Weights of a small image classifier.
Data: trained on dead-leaves pictures: piles of overlapping shapes, 36250 training examples.
Rows from block 10 of a small image classifier, named by matrix and row number. Rows with one number belong to one channel. Each number is 128 + 24 x the weight over its row's rms, rounded and kept within 0 to 255. All counts start at 0. Numbers have three digits each.
After each channel's rows are labels from the 100 images, of 14976, where the channel reaches its highest value: "top examples" is what is common among them. Only what is clearly more common there than usual is listed. The data: dead-leaves pictures: piles of overlapping shapes. In brackets: how many of the 100.
# convs1: grouped (8 groups) 3x3 conv (model.blocks.10.convs.1.weight, 256x32x3x3), inputs within the group 0-31, a 3x3 kernel for each
# convs2: expand pointwise conv (model.blocks.10.convs.2.weight, 512x256x1x1, transposed), outputs 0-255

convs1.243:131156124136127118162150143136153163127139104156147153135108146092125143129134119126087132093137125168110125093116119107110159110159094154183136138105077124128125138108121148107123139173171098124140101093145145148164112130121157144072087080115121100166119150151099117079133121154120120143115131135128091123163168109125096100114109047133189140116120112143118117136182121108119165164110131125135127140146134119118088127132166124112087174123150129121121145141163138094137117208142141135135088109107156119163159117136168145135136159140127138125156118114110122121163139102153116074129120139134173113156127121150090098095134139116088137144146111095143146160123130110137111154120132121121121108101121138159126100101091137198130105120100150125154178082167110166096137136119094098114126159127119147139096154135109116096151121110139103105178134162146127145115099137116097132
convs2.243:122123109196143151147122091146158135138109101166156112165161119086124135102161119151141135115112126144141134122125130110132171108104140135087103150138098117107137148145104162134143086129163095108142098104138088145132131088134163174108083091113115119074107177144130100128129145140117127099125120122137140136141122107108133122144112158112083132110135142110127142105122113152128133133119155099092148175143111112089138158126141135138119162127174124116116116136169119130152148128138079095158139119150098127108099124126159158110133169136150149139134123118151187043164109143097105084130093101153125150109086091114136095118142101161104140125077138112129131116138110064105158127137151113084105113102126076143063115123094125139127156140150107161122087152087096163114179098131093
top examples: pastel (99)

convs1.248:125141133130101098106112121107073131130138130080138140129138122105127111150128103130136132125103085184180141155105136157131142121134166078118131172129147140158104120192116110115179132147155115143092088130105131080122137088098139117141172179113143143187085086129136105115096151127107102135126116105150144082108128142155117134116145180088096151160130102127123148109122115158133087108151137147132096165107133136136103141131153146165148121143119089117095141149168127122139117136122141149122102130173149108111101126159116121127131148120102151151137116127124113179166146066122147114129108163119118113111130119123123142167074108150150067168155144093077099098106141139149124141154117136085137114119139128116129154168092118124118143101134100164080149168109126108152124137146163089133090135150092129100145130132157129154160094134130155107162134118108101102139122122117142104
convs2.248:159108116115144124111152112121135122098142172113125152130144117086131153130105139146144122106104162086117165151124130162123152153157145162093147165126124084094148122096088125156095127125144084119169107166154164144157150120106137175121116138132159148118107136136127117149135137119170097103138173100135146147148108123094141075117137144082150149096132107186081142109124161116127125153113104135148153144139130125103134145096097099094178108130150154105154131148099095135124120149146127145135162149094113181160160103084114119094145101167142159133171112117097120168121117150160125150091170132134085189139098129122131122128149166130139118155156164070157154167097106140097119114153146136108122154098111100146152095144163116151112090171176137096153126145126118099148157103097131
top examples: pastel (71)

convs1.244:100139132126120134082118157112113151101094147140120136108135047125101123123150143126094070150150147144102151134158110127073145110121105137156109119140129106145120116080116131172157095087146113129162149109111091140118120097091182143162116084144147104111197150109140148142110097123116177157083122100078117154145209086138106089103116096095163126074106119117121112093153143107143116075146170141115136162124099150121082097184110084110157109131120127169161138131128124138147154123142153130144132112146139129142152106149142115128122128124124114153111115099123163093094132141167151181169084143113133118143104143142109135134113135092118120129156152128117123128121105154149129129125119166139145140102139152152114132129130141166130121097105104144121144139100093144121100161125143121115132140113109104133154179132110150130129149118146123104105125118089165135107146117141139109
convs2.244:114144112114139117134099093169100131099115139180155125151134126078142160154131132096111093094105143125122091129137152100136110127157120082145124128118124131120137129150136131150130140134147149120114100181129122140122133125166102155098134123122148112115138160150131103125144062140115122173183107143125138097120122117168183158157121077122137139114090113137093101108109111189146117111148148148114143147149094061104120134127128141118166145099145098127123140169114131132156117116104128099129108123106144154126140101127106113103113155100196160116125137109162114106183140105189135080079129088145098109124151102133159074122182131133136105131133114157135130136127121123110102146121111116105107139130152122114098088076065123153126145105158140132109132160109102113089138076141135
top examples: pastel (54); vivid (46)

convs1.91:156121152140116150119127143133086162153135132142116131146166149152134099124148087132122108133095095170119179117153093125142093151138136140109134155104137167117103171168120142128148128131174105145130168148133115142090092123137106155128124115124157133111141087142165130152104093141129153146155111119119125115120107095117112118152131133176082157127109124148144148200116116118112150107136116129141112121180098150160144101101114096140159111122143135143121130116149158178127130082120120138120103144105083094109178137093133134142097198157097109080120120102143144115129104138178177110075087149137142116120118135116137106086157162185164119154145111117099135094095145137092121113111086113131155123113130120111126137167160162120129096107124146141158087115093107175115150110098181127126161139125152143114142113114132116124147147151155136143132094126115137145113101137105133200
convs2.91:141141148112124146083160102111131114132076167165077157106155107131133124155134137147136135113142127130138129168133114141120083099119111140130144102092121150115147158132095094109166123174151153092145077145138150160165124138132113144129145109144136107109128147124108125127136111081132124114138151156104118152109146126116146097109156136134140137123101113107106132084148121091133159144155131113161133108134130133101166167135122160124160132150154108156123161133123117109138138081160115088145064111109128104168107137122117082148144133126077159174111102108114087109181063130173125132108154074090125129109098130114136108099137137127112100122127120109106141152166115143160132121138106169137088117098117123138095137075081168120119164086148155106113153134106096151171133119100137
top examples: pastel (78)

convs1.125:119120100110106139087155118093124128112167140105113125112137158143105186117136172145142124125089166112132121095128104131142151161136116142105146137116130133104183118120135144107097133148125151116119116122130119148087133109109126116110137159121157100101103105134136128135128107135152151116105111133099151106094175152155129127120126104115160159141127114099158120107148148149106106123124144166110162141106135129128135051131119156146143102139125123095116155136148103083116133096161119135157135107198151109123143125152187150121103098127113129055152098121144105146119087085119113113141123166155141184125139148097132146099155132153102163128139103117099152130144116132104110114086159133108075130130125136144195115133083144121134111124110167094162077095133129140186119165123096155103156116078135160126109099179157126174140167144154130123100169159139137123139122136147089144
convs2.125:097153131153112160131146101146132188086150104089148156154068117103174121081138174131164098102121169143171121152152065139126109130123142164104148156120122166123136165073145108127091157119086140160122135150150081123104135148098118113126096122101175099107151153131116165149121113132122105113131125144138122148118161138146131109105146124151130120141158062125135132097161119107117119108123126139106159176098135145136156116176178151130147118135121118128124147120119127142124106147118168160099152092135141179120109124105141077114154111157148090123120137160146125118128109111141149126152132124160132079110112159169111123153133166094129142102140162182103139090141120140120155140147139096121135114131096113106064100119080122162100108130168139066127139110137167104130095122147136
top examples: vivid (100)

convs1.231:125160123167088144102175131124140160140147125143145118085145140081151128116135132155097115116097151126062110132108144129123153134148136140125115106112141065135075179143126124175129103149093115145116122116141107142127125141130130124108146102118124097108106123085128114143131121110112108137169136166084083131154118136117152139131129051092164156141147120135130112174142121103139166125087092139133148154120162129088129148161121116122121108118131126134100131103120103085104117114153141132157154148131104125137103121100097114120107140116148134109148141123093129088119131178094169150130137149126121099124163136165147143150113139103119153177115160045142119142138131110120081110127134100142109129087140135126162191084122148093150147118171132166133075122094158106124142148149137106163074136138162147133106118119141120151106141124097111139099136107151143148155157083108100085
convs2.231:127144173146158125153157127156107126125154115124094136183089151151120124072146114118083159112149137079154142109112134115162140105148103163129138154159107129114168130133107159161177135151119099137103111151087108079151109107120152122112152127119124079144111162130155116151132107134150138134112137118159151127116111130157139101181142136128092128120174109157145119110183121158124174114118107176134136140138103154152136178114096129123125109169098121152120166127142127091123171144172105142103091097146089120112112178111074108162090167116155160158118085139094110152120132155143198126101127092101125124124109105073141152125081102130120103142070134110138133136099099153145142127101136129129103112106102117145100121111100093119103104164092162094153114144138130117126103071171147
top examples: pastel (90); shaded (76)

convs1.105:149088119132093137149154139148128180149141153120103155127148124152144079145129118097144138156112078143163127162170113134138139168100132102119081106148123133135111126129108147101136117139144096131140133117132121110093100170142163113117125160170150143108104168135161123090150127167101123134127133123125155167115147145143132157118062177132122109137121137146141088071137120124079136148130156136127114111118151126116137170076112119139111113103091135139129169097149086122129136175134158125118104117110139155122161149145099121143166085102140132135124116104110109109115114135133124160097097109120092161149157100144105096198157134118123118141127099148127103102136139109094098113138164127135102148166153106144141126103147166150182112107145144105112155125150099133110147100164157144142112114157103101140112080128133114156086109159122143127118098101114141145192101160205137112
convs2.105:146105131131133108115117124136104162112120150091150142174138111089141136138132133135114110168114116089098121175115099106139134126147104142128194162130179171121119148148096148128125129127168125124131111145128160091088121145146134149123144103151126131126103108134105124133114196083110153124117113160116143154117137100159172169135142139109117121099137140119125144091178162177129134144118129117118111131140133106093120167103140078102133134113160107111120154133094148103138143148094112109136136121152158133156142118121133178151142085161111100144100090137134130165125106069094108099093121138099134118123141126133070166136171103147128125122127154123109130094141130115122122120134089160127137099098140114115101100111076088129165131089117114127109116102131139117145119124128111
top examples: grey (51); vivid (46)

convs1.2:115108128139145161122122159132107163120103097144154150101117125125150080097158121139146108102097132123141153152127140106130150134132109120173125136166146157133139122128066145131104109165175119114153109140078121128129149112085139174136100136135109122118152101168149115153129082114111113146096121136165099152119160125153198148115147089132120124104148096081118158133116107147149129133156151125110178108171153130114095160127123202107122093159151125126154136097184112152151119121121165136080140146107102127107139125157123081163141113155155158153088146081127119142140147121091121127101169133142174131158149150102137117123126135156114082115162147118120128105100115080098161158159109150134087126095116147141144099115106140148129135096114101087106125121156157129102097102161135137125137104097112153160159151157137133133168104112101103112143107137138081155114137137092135143
convs2.2:143156073127077172109114117110158166093153139124129112173105127161124136123143154092161143159144126075094144121079104154129157174146142088154115138132113118199128122159090144120098134125131143125143149116108141100153142110141151162130120089115133119150197100145139105130165150137110136103136101136111098111148122129128173114096115132102086096129135142140151148090141158104102138144131144087129113150138119157119082096144108136151128120158127156087063104130121138162118176141154123123161152140155122111129130113122136104143095140167132092058138130091132111173120098154094091143164115128125124104101150123119118144098088153146118121121132157120136131096118105100131152147130169109157113120155121129108103114142166119139069112158151113133134117154105141155107112150159122
top examples: vivid (100)

convs1.90:106119116138182158136087136112126143164058117092110137156152095134174136118127097164165111138087114143101096118133117147142094129092092139139114122136173082137119128082102146176163118139117129120108138085150108148101145130107119140118104161100142100119104147160132107188107122082098151136126135119147132142147137131122136161122135107126103154127112157153118099177101112116145127084123136126110164136123101171118075168100142119126110130113145121193126106133111154133149154156124093125101115115147135104122118155114071098102151110113147109112103118131166083167125132157109117125132159088160104136112142117102151114150154156138124122134134098137112139114136125096134110150109138120116146172139110101110150076101099122186139114093139086148161111129128147137120167144100109105124109131092116075137161151161099106129075147142134121124126109148096084134141154123112165099
convs2.90:150104103115135169147104112151147121119131126128159132128140114073120136109125123143133172102135161115126153105120144121097121121118119116110121097097101138158118128130122084093120109141113133169103151136148146096097126121143169128107121195156151088100124104128132141156149110089119139082132141134127122118100185107142151108129141099133103205091153103093120157122115131105094137121146161116083123159112133116122145124133139085080156126118139143148115158141184112122175124123142143111089128147081101124115129134115138114124143168105178127123106114159166153124157167175116106158109092136151089115125118132152125146120123114148118115187157138108121138083091132126135114108110104131115123094166159090139183134104086117148090098132147149112103151094129135145109126127099134
top examples: pastel (73)

convs1.70:146083137166090111156109172180117108087111124120134131129097136140131073134093146149111135128147132125118135174142121111090123149118110104154115155114121093198134158112130124094121139089122163136114135126166113088146120111091168131125091144107128113088064112096147083144132108084126150108122121156096171088159060139116121126140113128137117138147096111153106150121089120169115107089177128134177150121117100130136146139121142147102126121092110122102106151133162119104117109130134135118089139104118131124137119119122137093119093159150105154141149111133133131101106120130198128138098088084137118111128102082134113151168163111140101090144121122112140129116156121155134142095122176141152093130136135132141125125095081116142101132111168164085121125134125099161157128126108136116198128146120141160094092099132183098138102147133146157115118153146110149141112124131144125131
convs2.70:124108149132139129102147143123121115102119144171118061160128141140131141115115092123137119089130125122123106153112121108132150113113115153125095141114078108124139128153095161126141205130125100134140152136120132110123122117125153137133119184155142105124068072125173128167164168119104067124101127075130147169123117117179140120140138140161115105107127134112114143115155114121131138180158113154119116108126138158122085144156147104111134132142098114109096138142135127189120097158151091145136146104151137103162146206093141094086096152169122132132097072128148088145109099124105142123126098171084103124136131133128099123163140090189150124152131135107095115102119114168147117108109166124155100155124131099133146126134156117138080117112134148158141147106131133120137120114116119
top examples: pastel (57); vivid (43)

convs1.67:162158141135159112116143104124160131160131148123129093122116100119129142117118125148122114134136130103122114168100126123189127155080117137099121130119136127078094137144147143175135103129122119148114134138084104136127153110144128151171093156124118107126123108114121166160097108147125130142161138144110055118197171126106157160121126122100156139126138126109169135099121140153124115137118138118139116123108116131117118137137142146116118154153166150115095130121097157115156122157138122061078158078121094145122109163109145099126136128124137121103099167118132170158110138133133096141128107131126124135098131087112162151097121129115081098168148150104133090143104120132111138136136140127136161142111093096098106147131179106167103110169115097163158137105162114132138107168132121109114131139162147138149142144138154060124128162105164129057141132098117140090077200121120103074
convs2.67:095125086111169101166132138102121147135156136126093139144170166113096116106151109103157116120115120137135172123123170148097149144136091086136125149112163108110126131178147152169116122157135152134102159159156155171176112098158141107111140140151129104131111121081099130135121159145151135116131121130116121136127129145140123171093110101106139161081102081125129182122092158087115157117113118116127156085118127143136106096107089089144138100199134098125093138102166125133142079085142141112177102129129126140086117150111118129134141123091143124095065109143143127146140143124159153121107147087143127080106128094095149167099157075127157130157151118102134109115112140157130091150136128137084129138091125099111128157144086173113165110130118105116108149142144111185105121167139076
top examples: pastel (84)

convs1.232:140113127126109130151161105127105146133081097184145144105157118174117121108171139131150078145106102149173165157161105097129096145111142131095150134090116132142166121076091093164124110127155101149156120099100157151120102120097133108132136140101147121133141153125168149126118129156141121147100166112137138105156122130132088134141100098117097086096143176081130095125116166090130122108126129151130110119147179181140141165093144102131131130106152137130138114145152098123128174106124137093117160126094134077106094120121064174135126125141096151132117120079140150126123105131166122113127144138117106124119119124104152148119156089147089137179084123131133128097119105123176100149131102104148125119105107127160107120149122131080161142146153139144101145113111118149103097126142182149134129170066159151142115159138102130103167097161123129130153146141123160125109119148125109098
convs2.232:075137138154185092125127108117137151136154130147130105129094143142140108141104083122094124140122121096103148102163117129146136128113111206121125115158108115158146176143169117110103139133170141119150111126087128113113122145139128092126162133148125169156155134097138127118152132116156126119160079124151148077145087122117124097127128083114114113145124114189118144169121092121128134127148120163106093163143117133136158092129121117148137110071156136143092133135097127173139154115082082126101155115092160109135172124090115129153169154139171129137093136087119176122153155130123096142131108149129132126091111120132131160136146136128146111104124117101136129161089123108141117165091121152132104141119123124163117133128124138118127124120103118129109124137107140142112145150146171
top examples: pastel (67); vivid (33)

convs1.117:127112175129121125162126121115128104094152141139120134130122146133095112138076090157123082101125109127130100096106067135133150152147106172136119131114119127151140151084138114122134106116167127150143122108172111138128143100134134080090130158113121107070154151110142105128105137130115139149125117140116147126113125127127183075142109082119152150107120186135124130128089121101151120154122128137127149148147163112118120153084120137153131149145139140141131102094091124126085146077126123158119092101146139120068164109146140102171122099117121133108147089116156141111145118130134119125130182142113091119091138085096104162104159089097149132131116130116165114130097150152126124104154136146135123107098121142118135097095163108121147140134146193157113083103091188130145133135134094114117092130159146157129133093095169154115129123153125095144140087161132070136154125108136053118
convs2.117:127147115137107080165122194151163133107131103111153137156178101115156168152145131107159136118181123099137108132117133114102106143127106139144137117181138095120124135132116140110204102125145147054120124118117101116165124125118128110067099142106150128132151157144153128131136156144112155130124127141119123123153090131146158116057162155112110130129102158114109116089160148134087149117114115179144104141147130121142108147130105122145109127084136096110126112107126121111113147098121191101128141116124099164144111132139117127135143147138095154097165097092090086120157131130123131106126134133157126122162132123127141148096114139167125134121089089129142126145134134088133164145129096136069088156148121182107077133095163133147158137154099157154096124138128147127147139140085120
top examples: vivid (99)

convs1.226:133131149141117143112094113182124115127124093186085091085117149101131107131141101147169107117056157127166163112132079110156132124084111166112112116136122140110125168098124153135116146129122160090101109129149131148147140150176133138110155092107142076129119107124151128123129116130157158111159114139143122124107149147133082136135090127128106154097130147144108144154179198124087104140102119145096141093114153148125106086176182118104138107140133144126105146140170122137134095119131124096141152076116132126115116142150133111129167152121166135088174149125119111148061138151149110153095132082106124100125133131112126142167111124147133111143090114142107129162133120120164084116129101128073114087160107136148097140140184175081145128083133119132120113117152109138100116130110105122170119149115149131147098152156138137144134113125128165105154159121112111118121148128103126129
convs2.226:103115140170177097151180118125112129149105118114124116082091117098083153159136143136121146172152182133120132143133095115147128122120105112084144144151174144108111120080163188182138149164125114122134102143108167146131162155106165144172170155151076110118100119125121137102137124105157134111110127113130093131145105164097155124133166138119186103110098084138136123117134139140118096101130122095187097135138117134114127110091112085158086112130127118151125149145104117125128150154156166132118124139121146117144099095133134152144169149121150161130191141077113145122102116146137114111138113082141125082125111140120114121137160135110104150152109120142150130122116137124120146143114168068117094135107146131131083130148133110191134141108115173175140069142113083148120158097150122
top examples: pastel (59); vivid (41)

convs1.234:144113092164145145123119133154163149169100166059111115144121118104170105118142131129128117129200132117095128137128119095100138125103155122109129129125123158132131105139104134125158086087131132144118138128135119148110124125110158136154108107132131147080123146124118157118130115118125101128129159167161136146108147126093132126123080052136188118133151117112152120154128110109108097122104118126114091106147150149141110109154138108102093141069156141094177118142131157103143148104151127118090076148132161109080117116135192160153124088157150116123099183129131115122125137148107150146122140079129128093124157133142125160111110118160097152113128100087143144113154099172112111118132089143135138138149131075126115156122128114184113105129132130164211107147138122138112140115138176074101137181127123128134120115135144112179150144111137149119175141155116122136117139114149123148
convs2.234:131146131108129101145116119128115160122126123111113162116144135068116136126122146124148125111132116149149148127147147110137128151148170059069158151108090135104134119081136099123126106170171111111157113137127145122159076106113111105126107149100144167106133148154159136141142112146100153179142149145116055160127114164117112097133143132108134128127095164109112115112132150155118141110090134126108123115152160088118103131095143147117082108124142080144170113160167129129144144093151139061162086112161134110114141108138168123142109168129122150127130110162145146120102162100144112143098139132106151082140136132065119137101146120126103114125137141137143107147154116135126117186123161111093177135132111139147136149131109088157101149143140161146142163138100117136086151131136154
top examples: pastel (75)

convs1.121:105087132120108134140111084112114134099129121134130120100201122101100141175127111157097173163118142118128108101135110097175121139120133105152137154119119128117120157098136081137143092100103162153096131092117158130138103141148171133111122114085157109178100107128071120143138110153118155129174093107110099102169151173129144157163085116163115138128108125133156176136171125120128131173086125119113105075166109145131104145167123103118151127124128137107152148119164107150136120090127138112146122127122178127158105143099104121111126156151122123122081135101160102122075106157158144158113074134121145090107104155131126139099103196178146120112116117137131116110098111127094134154138128157118120126086129095105155135156159115115118092134098142110124103106131180112122145163143148136106127114152136140122163100153190122105145130136158151141115093140138118128129119109146110147
convs2.121:148103112138129130106150106177145131153095106161117173152149164124136141105097153091104113123123151123164133093141184137106121164113145102148123123146128170138094162161114113148133114152110131122136102135119131099101132142111121091147137137169122130161134138145134150139094083156183154120161144104113120152089087129148176127107114122103142098101161186161109131081095138150126146175081104142105083112120124130157109118150103120118140133145147119132086174107131120107138115141116113138138124129107147123113107129130134140123117125117135134093117089114107115158129131121183112109149133158139183098081137145095129089113139101143136114143157131171083110128186128097142114124167141167146127161176106154159137119145128141127173103087078156146126142102082187118112135132121116
top examples: vivid (100)

convs1.96:156127142092157126121117126138102068134103122126116112168127089180138142120131110162152187161126123126124160133103086126103119149134140112158145133137143109123137107147119135129134089108155111138126126123146129129112133109154115073148151162191160136156133133110124137088153119119127060172135145070113123116132130143088134140091167109111130147128176161157125151182130163104148086146124123103109145145112112152144143133108107093099121117078146110128115156174147172144159137117187121123135166148136132108163129147084104130151139125182126120164117105128147129132153178117113145106153143131091140112098102105129073126101100153132113113134132137114068117130146119118172134091140112124114115148091137109116104143140109114120105172185124154142101090162164132157133126104147125117108086138124175108141146147126128105107124113124187124130127107078123130119122094134137098100
convs2.96:120128170130174106128115133134099137150093114132109082123157137160109138155107161141131191136146126117147102135139148144130121173135173110146108118155094138104151107121146146096095138121137135142097147145104137186145143126154168100155172091140091134131101106134112186118155112113148083137132150137152152116108103138123139111116160117084141115142138135135143167134164091148119139154146125135135146157095134151114135110091190166122129172146103126156108135168179126139087098124180132178103120119151127167109103109121139132120130086079101133156111112138118138169125178092099149122094123119122167151125123132124139126112133144119133122140132075156148123130159138163151077157108102097101115069137132081121130168140171112148126141162134105125120127101050120116091122132133156
top examples: vivid (100)

convs1.81:134124138125138055134157105115127158149135100129130124099120174079091090142127113060126135127149085140185129109121121140145102113144137181160146125160121150092117177102140131143108146112124146077122144152136141137088127109132142124143186109174135125151143104161142099123126146158138117160120153111105107108154156087155133108132128133094150157155109158142091156138145114141106099115121123137089118148120154109161138125146065137140123119131157129097142115129134150113123090145164100099102191142105156123114150150113165157151144147130134143130119135100142133130171146120150120105141163141135126160101069141155160116143119099148136105108128123147152112140111086148135123136154116109177136071157102157117137100139157129138124115157134127157136158129135116182143118163140147098120125127097097148152156075094121092086161140115113172130106144122099124100095130167141109169
convs2.81:114107144120107098116137121112155162146152120132135128138133185135153161098108118118124182146155138068118126106155114102099136179113119179119146098146171136129150120095117154177110129132106089120177125116142124101177099100128110070102098116116126109112148108085118192162135154130084167174133117199158139121119116096106157066150167108134105110117125136128109176153096142142129116097132158124152140133137126117126120140131149153137166070118111127179106142085147119072139133109148160169094155115165123152128125138167136130139099100191126107138111129134116130097121136129109132139102108154087140125142139072119116107109108129081118127139120150107150151160136127140090137171110118152097137112102102086129141103117115092147139117104154124134172163119060129134144085126148127
top examples: vivid (100)

convs1.89:113107127119167184138076134148122151150111165094118118164132109090152157087151107127120161096141148158123129123132112103162113138104093127151167100116120101122118138128130116125158104122129128168125115080125134141143129102156153101146143107165117089160143151130127109129112125123121123074144102114137070122113116155134120126180150116137130122112135107156122159131107143141141147123148146109095147135112127098149154125101110115112114075105098122172123131113136175128111140202101075145119109127113145145157150159124128114138091134102115125140150101124117121099146126141104084072116155120145138082141142109138149125081140108109162122122172138078115092113129134160061141115115090137151108106119164105132136138123122130190125143141133155183147133100136152132137134110116126141126150140165089087153124177118137078137145123132130159142126084103062113120088186144133097131
convs2.89:130136124091106167106109114159129117091134145122136118149149088143137165152142119156133104118135129142131109118145134112143120109081160099132110148127094151136093129142155135072131092140154144115138171105158095134145098156162109123126092151074126168133180113150157130108164085101165110088116152115099145110153134133165135124111168102108153141148143126077169129092115125140157116135118156123161148110144120143102113148117137129098110130113113136148129096137143176086110158153116099088181110105106123110100098139120138136130127187126131107150119089163099144122161144061134170133164097106134108130134138112148149158110124118161120100175115122138094119084152122135134103122144150120144143114107100137133119108062120128137087129138151071126171127133111115106088102162138111
top examples: pastel (75)

convs1.225:091144176159099107101136132122081152132082119105122124154080086134109125159124081122080098102207106120113134151139123120135154123130110108105140107114162155122148165111125111119124090170139125123105136096117164116109161098096121134130129125101079132127125135130178143168153082093154140134128099134112152155100144123159088126116135131103217172091093111098139107129141144174117177141111098105154119127117120102124144166147130144115163140165109135146128147120098166146128099144099117170191097102129121132095142165137129134158087153113117144155102106112132118149119108144155125155093102142112128147168106151104127064151098139115125150124122093121146091115147129163099128124164153107129126138141099104125104104107129121175116108112106136133145137092151130129139116118117126112155102143117136138111164117097115120135136142137147158126146080152094163136114158130113150110
convs2.225:148108148144185149137122083166109104190088119164127135147134103160129166115111119123109130136123172118106179092172114143091164119079073120147142092119146115146123106119160132101135113138102108150126127158081115122147134112143075137140138191149135125125156161085147150148117106108141132144147116103116120109121139136124122085140088117147117140131152099096107158141117092139137138099084170119159147109151088128108125119120134111100141139090140148147154125129135122149144115144067111093109117171100142158142096106149095130155160130100138124108114113108126109111110152147152085138153111142155142188130143145113127168140126125159106108150118120100147130121118144125127110132130114151096146128157092171115106110120030138159149129164152165141116110152115132166118100112152139
top examples: pastel (74)

convs1.104:128147133149128155136094162160160160171106143108100103144136113123114112137169179125135090119133125134122146153109156147138127165133156117114166093125108152160173076146133124149142173128145133062152138134109118148143082123150118090124128109112117161145120091098075097135127106113133124123126113138121146141094111153129168129141148166101139109131105096136125162139118125117135138098129127122134159080071113130118117081148130095134124143161159109132108083103069122144147120115155120107200123123132114079154108132129131097145106119098150096143163140133145157132073152081133121177117115141117127138143114127112121102171139147138095100117138136099149179118148123103112140098135177147134116097092136127158170096140133117107124121077118093141121094132093128145204094130115113108106170104104146116130139103095147118141106085125134156122144119105121141134135134148108086089
convs2.104:104156121114140148092141120117100123088152089115167127161081149088085121124120157133093146110107129145125142165122108129119094119116143113141147109096144130140114150164161104116090095149113103121138138165126140171098118159108118176107169144089126141141116105141118145131161112099131132158121127148141165152142170128127120136121129101152123112123162123144127111116160120130127101143171135138150149108130179154105123109153075111141155178118108119130103135138150154125119109137133123104171156142154105137105097135118104110118104147165124092165130133116085107141182128129122117123164150077184087109164129136116135130114137130097100132107115109126124134163090138128116124095127144147142093147124113160113127091127089116150132086087120162135160109133164138146109081106103153
top examples: vivid (100)

convs1.254:111117205141114118143114184168169093168124157095074112152128136162165146105112132133177117111115126133141149105134104119128119113137100105132116115158097139161091116119099096099115118116127119185125123116157108148137156125177141132152141127155147117109096070127132154113148145152133121142139094113141124153133128140146122145117145121160113157193140173124165082173156142116095119124097124170052138114098157141138102116119103119104108116152093110111148148147141108123128110078155137106108101128144113081105157120112122123121157115132128119103122175158144123082149151116100126117129129145134123130148074110133084158130134102112160121119108140120125107078134092125139099101156118119116088132149162117131123156096181150105132133150185124178138136154109175116140130136155116135149117126137121146121137090113154159135137137133133092158145098141127128164127141101100174103
convs2.254:150099137155123092154139138171109166163087126140117149157111167126125097101127128143107136129090151142078180141122144137117168130121139158130123142108154120126142117132085147142109122143135128140133139172112151105141107148079165154125150114104123100149082144133118123118155200142131143094137114101107154139113100089148164140094115063144078140143090086160106115108150126177148130134155157147142126119120083156168102143154142133133125065124135126152153166073104139087163118113125108125150096127135104105170145111139127141125158113130111127156095113131178118138060168132111121118107130092152106112127145081119136093169168117156102151138120121109141128130133152102160156122139095123166146137127144124182115117129170114124168158115154149142140103094093147112187165087128145
top examples: pastel (72)

convs1.24:138134111152106133147130124104131132106138128135136110154135104098125112105135112173170161133095143097122090126136116144103084134109112139113129094157129135119109170166100139128105144136113136151118133144137159109131115137127092122151117137106119114131133188103135052137113152126133080169115142105171140161157170120107084094119137149158163135121126141164147102099105096112114105083123130106128180127129129135121141155093166185193127130101151104133150104091138082123127147136157095142116158108134169105146163101120124125125113153135088140161126134149135130095104128080137106096105145131126127139145148119111160139135165136115104197111121126178136110105135166106165104110087104167137109111130150148152145140122118103180103117134103134181138137166122111142113175152133140115083129115119126099171145153081117097114121130139116109161144150146127168106140124175128135186
convs2.24:138120177133101132142123124157116116116133115140076153128161127111170159152136108124136100151155132109114150130118169111127135146150111103105119084074145127181153112151159129125157137126101160083118110132121134176083136123092099133116122128126115125142115140124124132152128127121165104149134108142131143116158104120127103077187127134104143174100151127139140124129136118139143089145135121133132137106104159097127112146105180137146135135127150189128122087079136120144110141150137145084112125113128066089136162127161129113145139179097166176140116128167152132131129179123125161099119132085110101143153126137110089173089134148130113127094116086147106132124100098135112115080070120110116140132128120105122157164134116154121099088124126125175159178123093141111154121122166131
top examples: vivid (97)

convs1.160:135150148145114109188109104139137200136118138128126151156170112128118112115080128117141100132097155133120132124161130151123077094129125113137095151144126171143122138091100151114109124139118113135139178147100122160109140145148116174149108166147154124127134150132130121131115130119126121129130072151158092107136135092132127145137112097108147161157109166163126123152153130112109154129136127120081140113100097110191138148077119117120120149157113124136086061120106171158152099090111126160127140153133122122132111091139156120110142125109150123157084080100152168116075140120140117131163116139104143088123149158094118140136114130157159109159090136110151097152092064131130119152138128098143122165129120123117140155117131178154105120115126120144034133126096091118108116192165128134132132130131127152142066096144141126128120119123120117135136122085124101118129111133095096134
convs2.160:108160119103106138124131122153134150104125126157111133102115099147141127120080148115167119075143129126131140148124131086142129106184106124088125117115157104126112117105097179077125137108074104112167111168095085114090088120173141165163129122132166149159134113160148133157142139139128096131132123117168124123129162088144131143098063108134164137093118115159110154186126173083119113141118128131132160079134152151090135126079114176151099145094088138147137115140139133142178127158150123109168121149185121142162145136134143151117158171124140109136118122133120158101146136169172119136133146125119147188135114085130105107094141126110137142118145103145099111155155157130145112124105173141167126166112144127160128121091144136149132099110098134132166101132125128132183130135156136
top examples: pastel (51); vivid (49)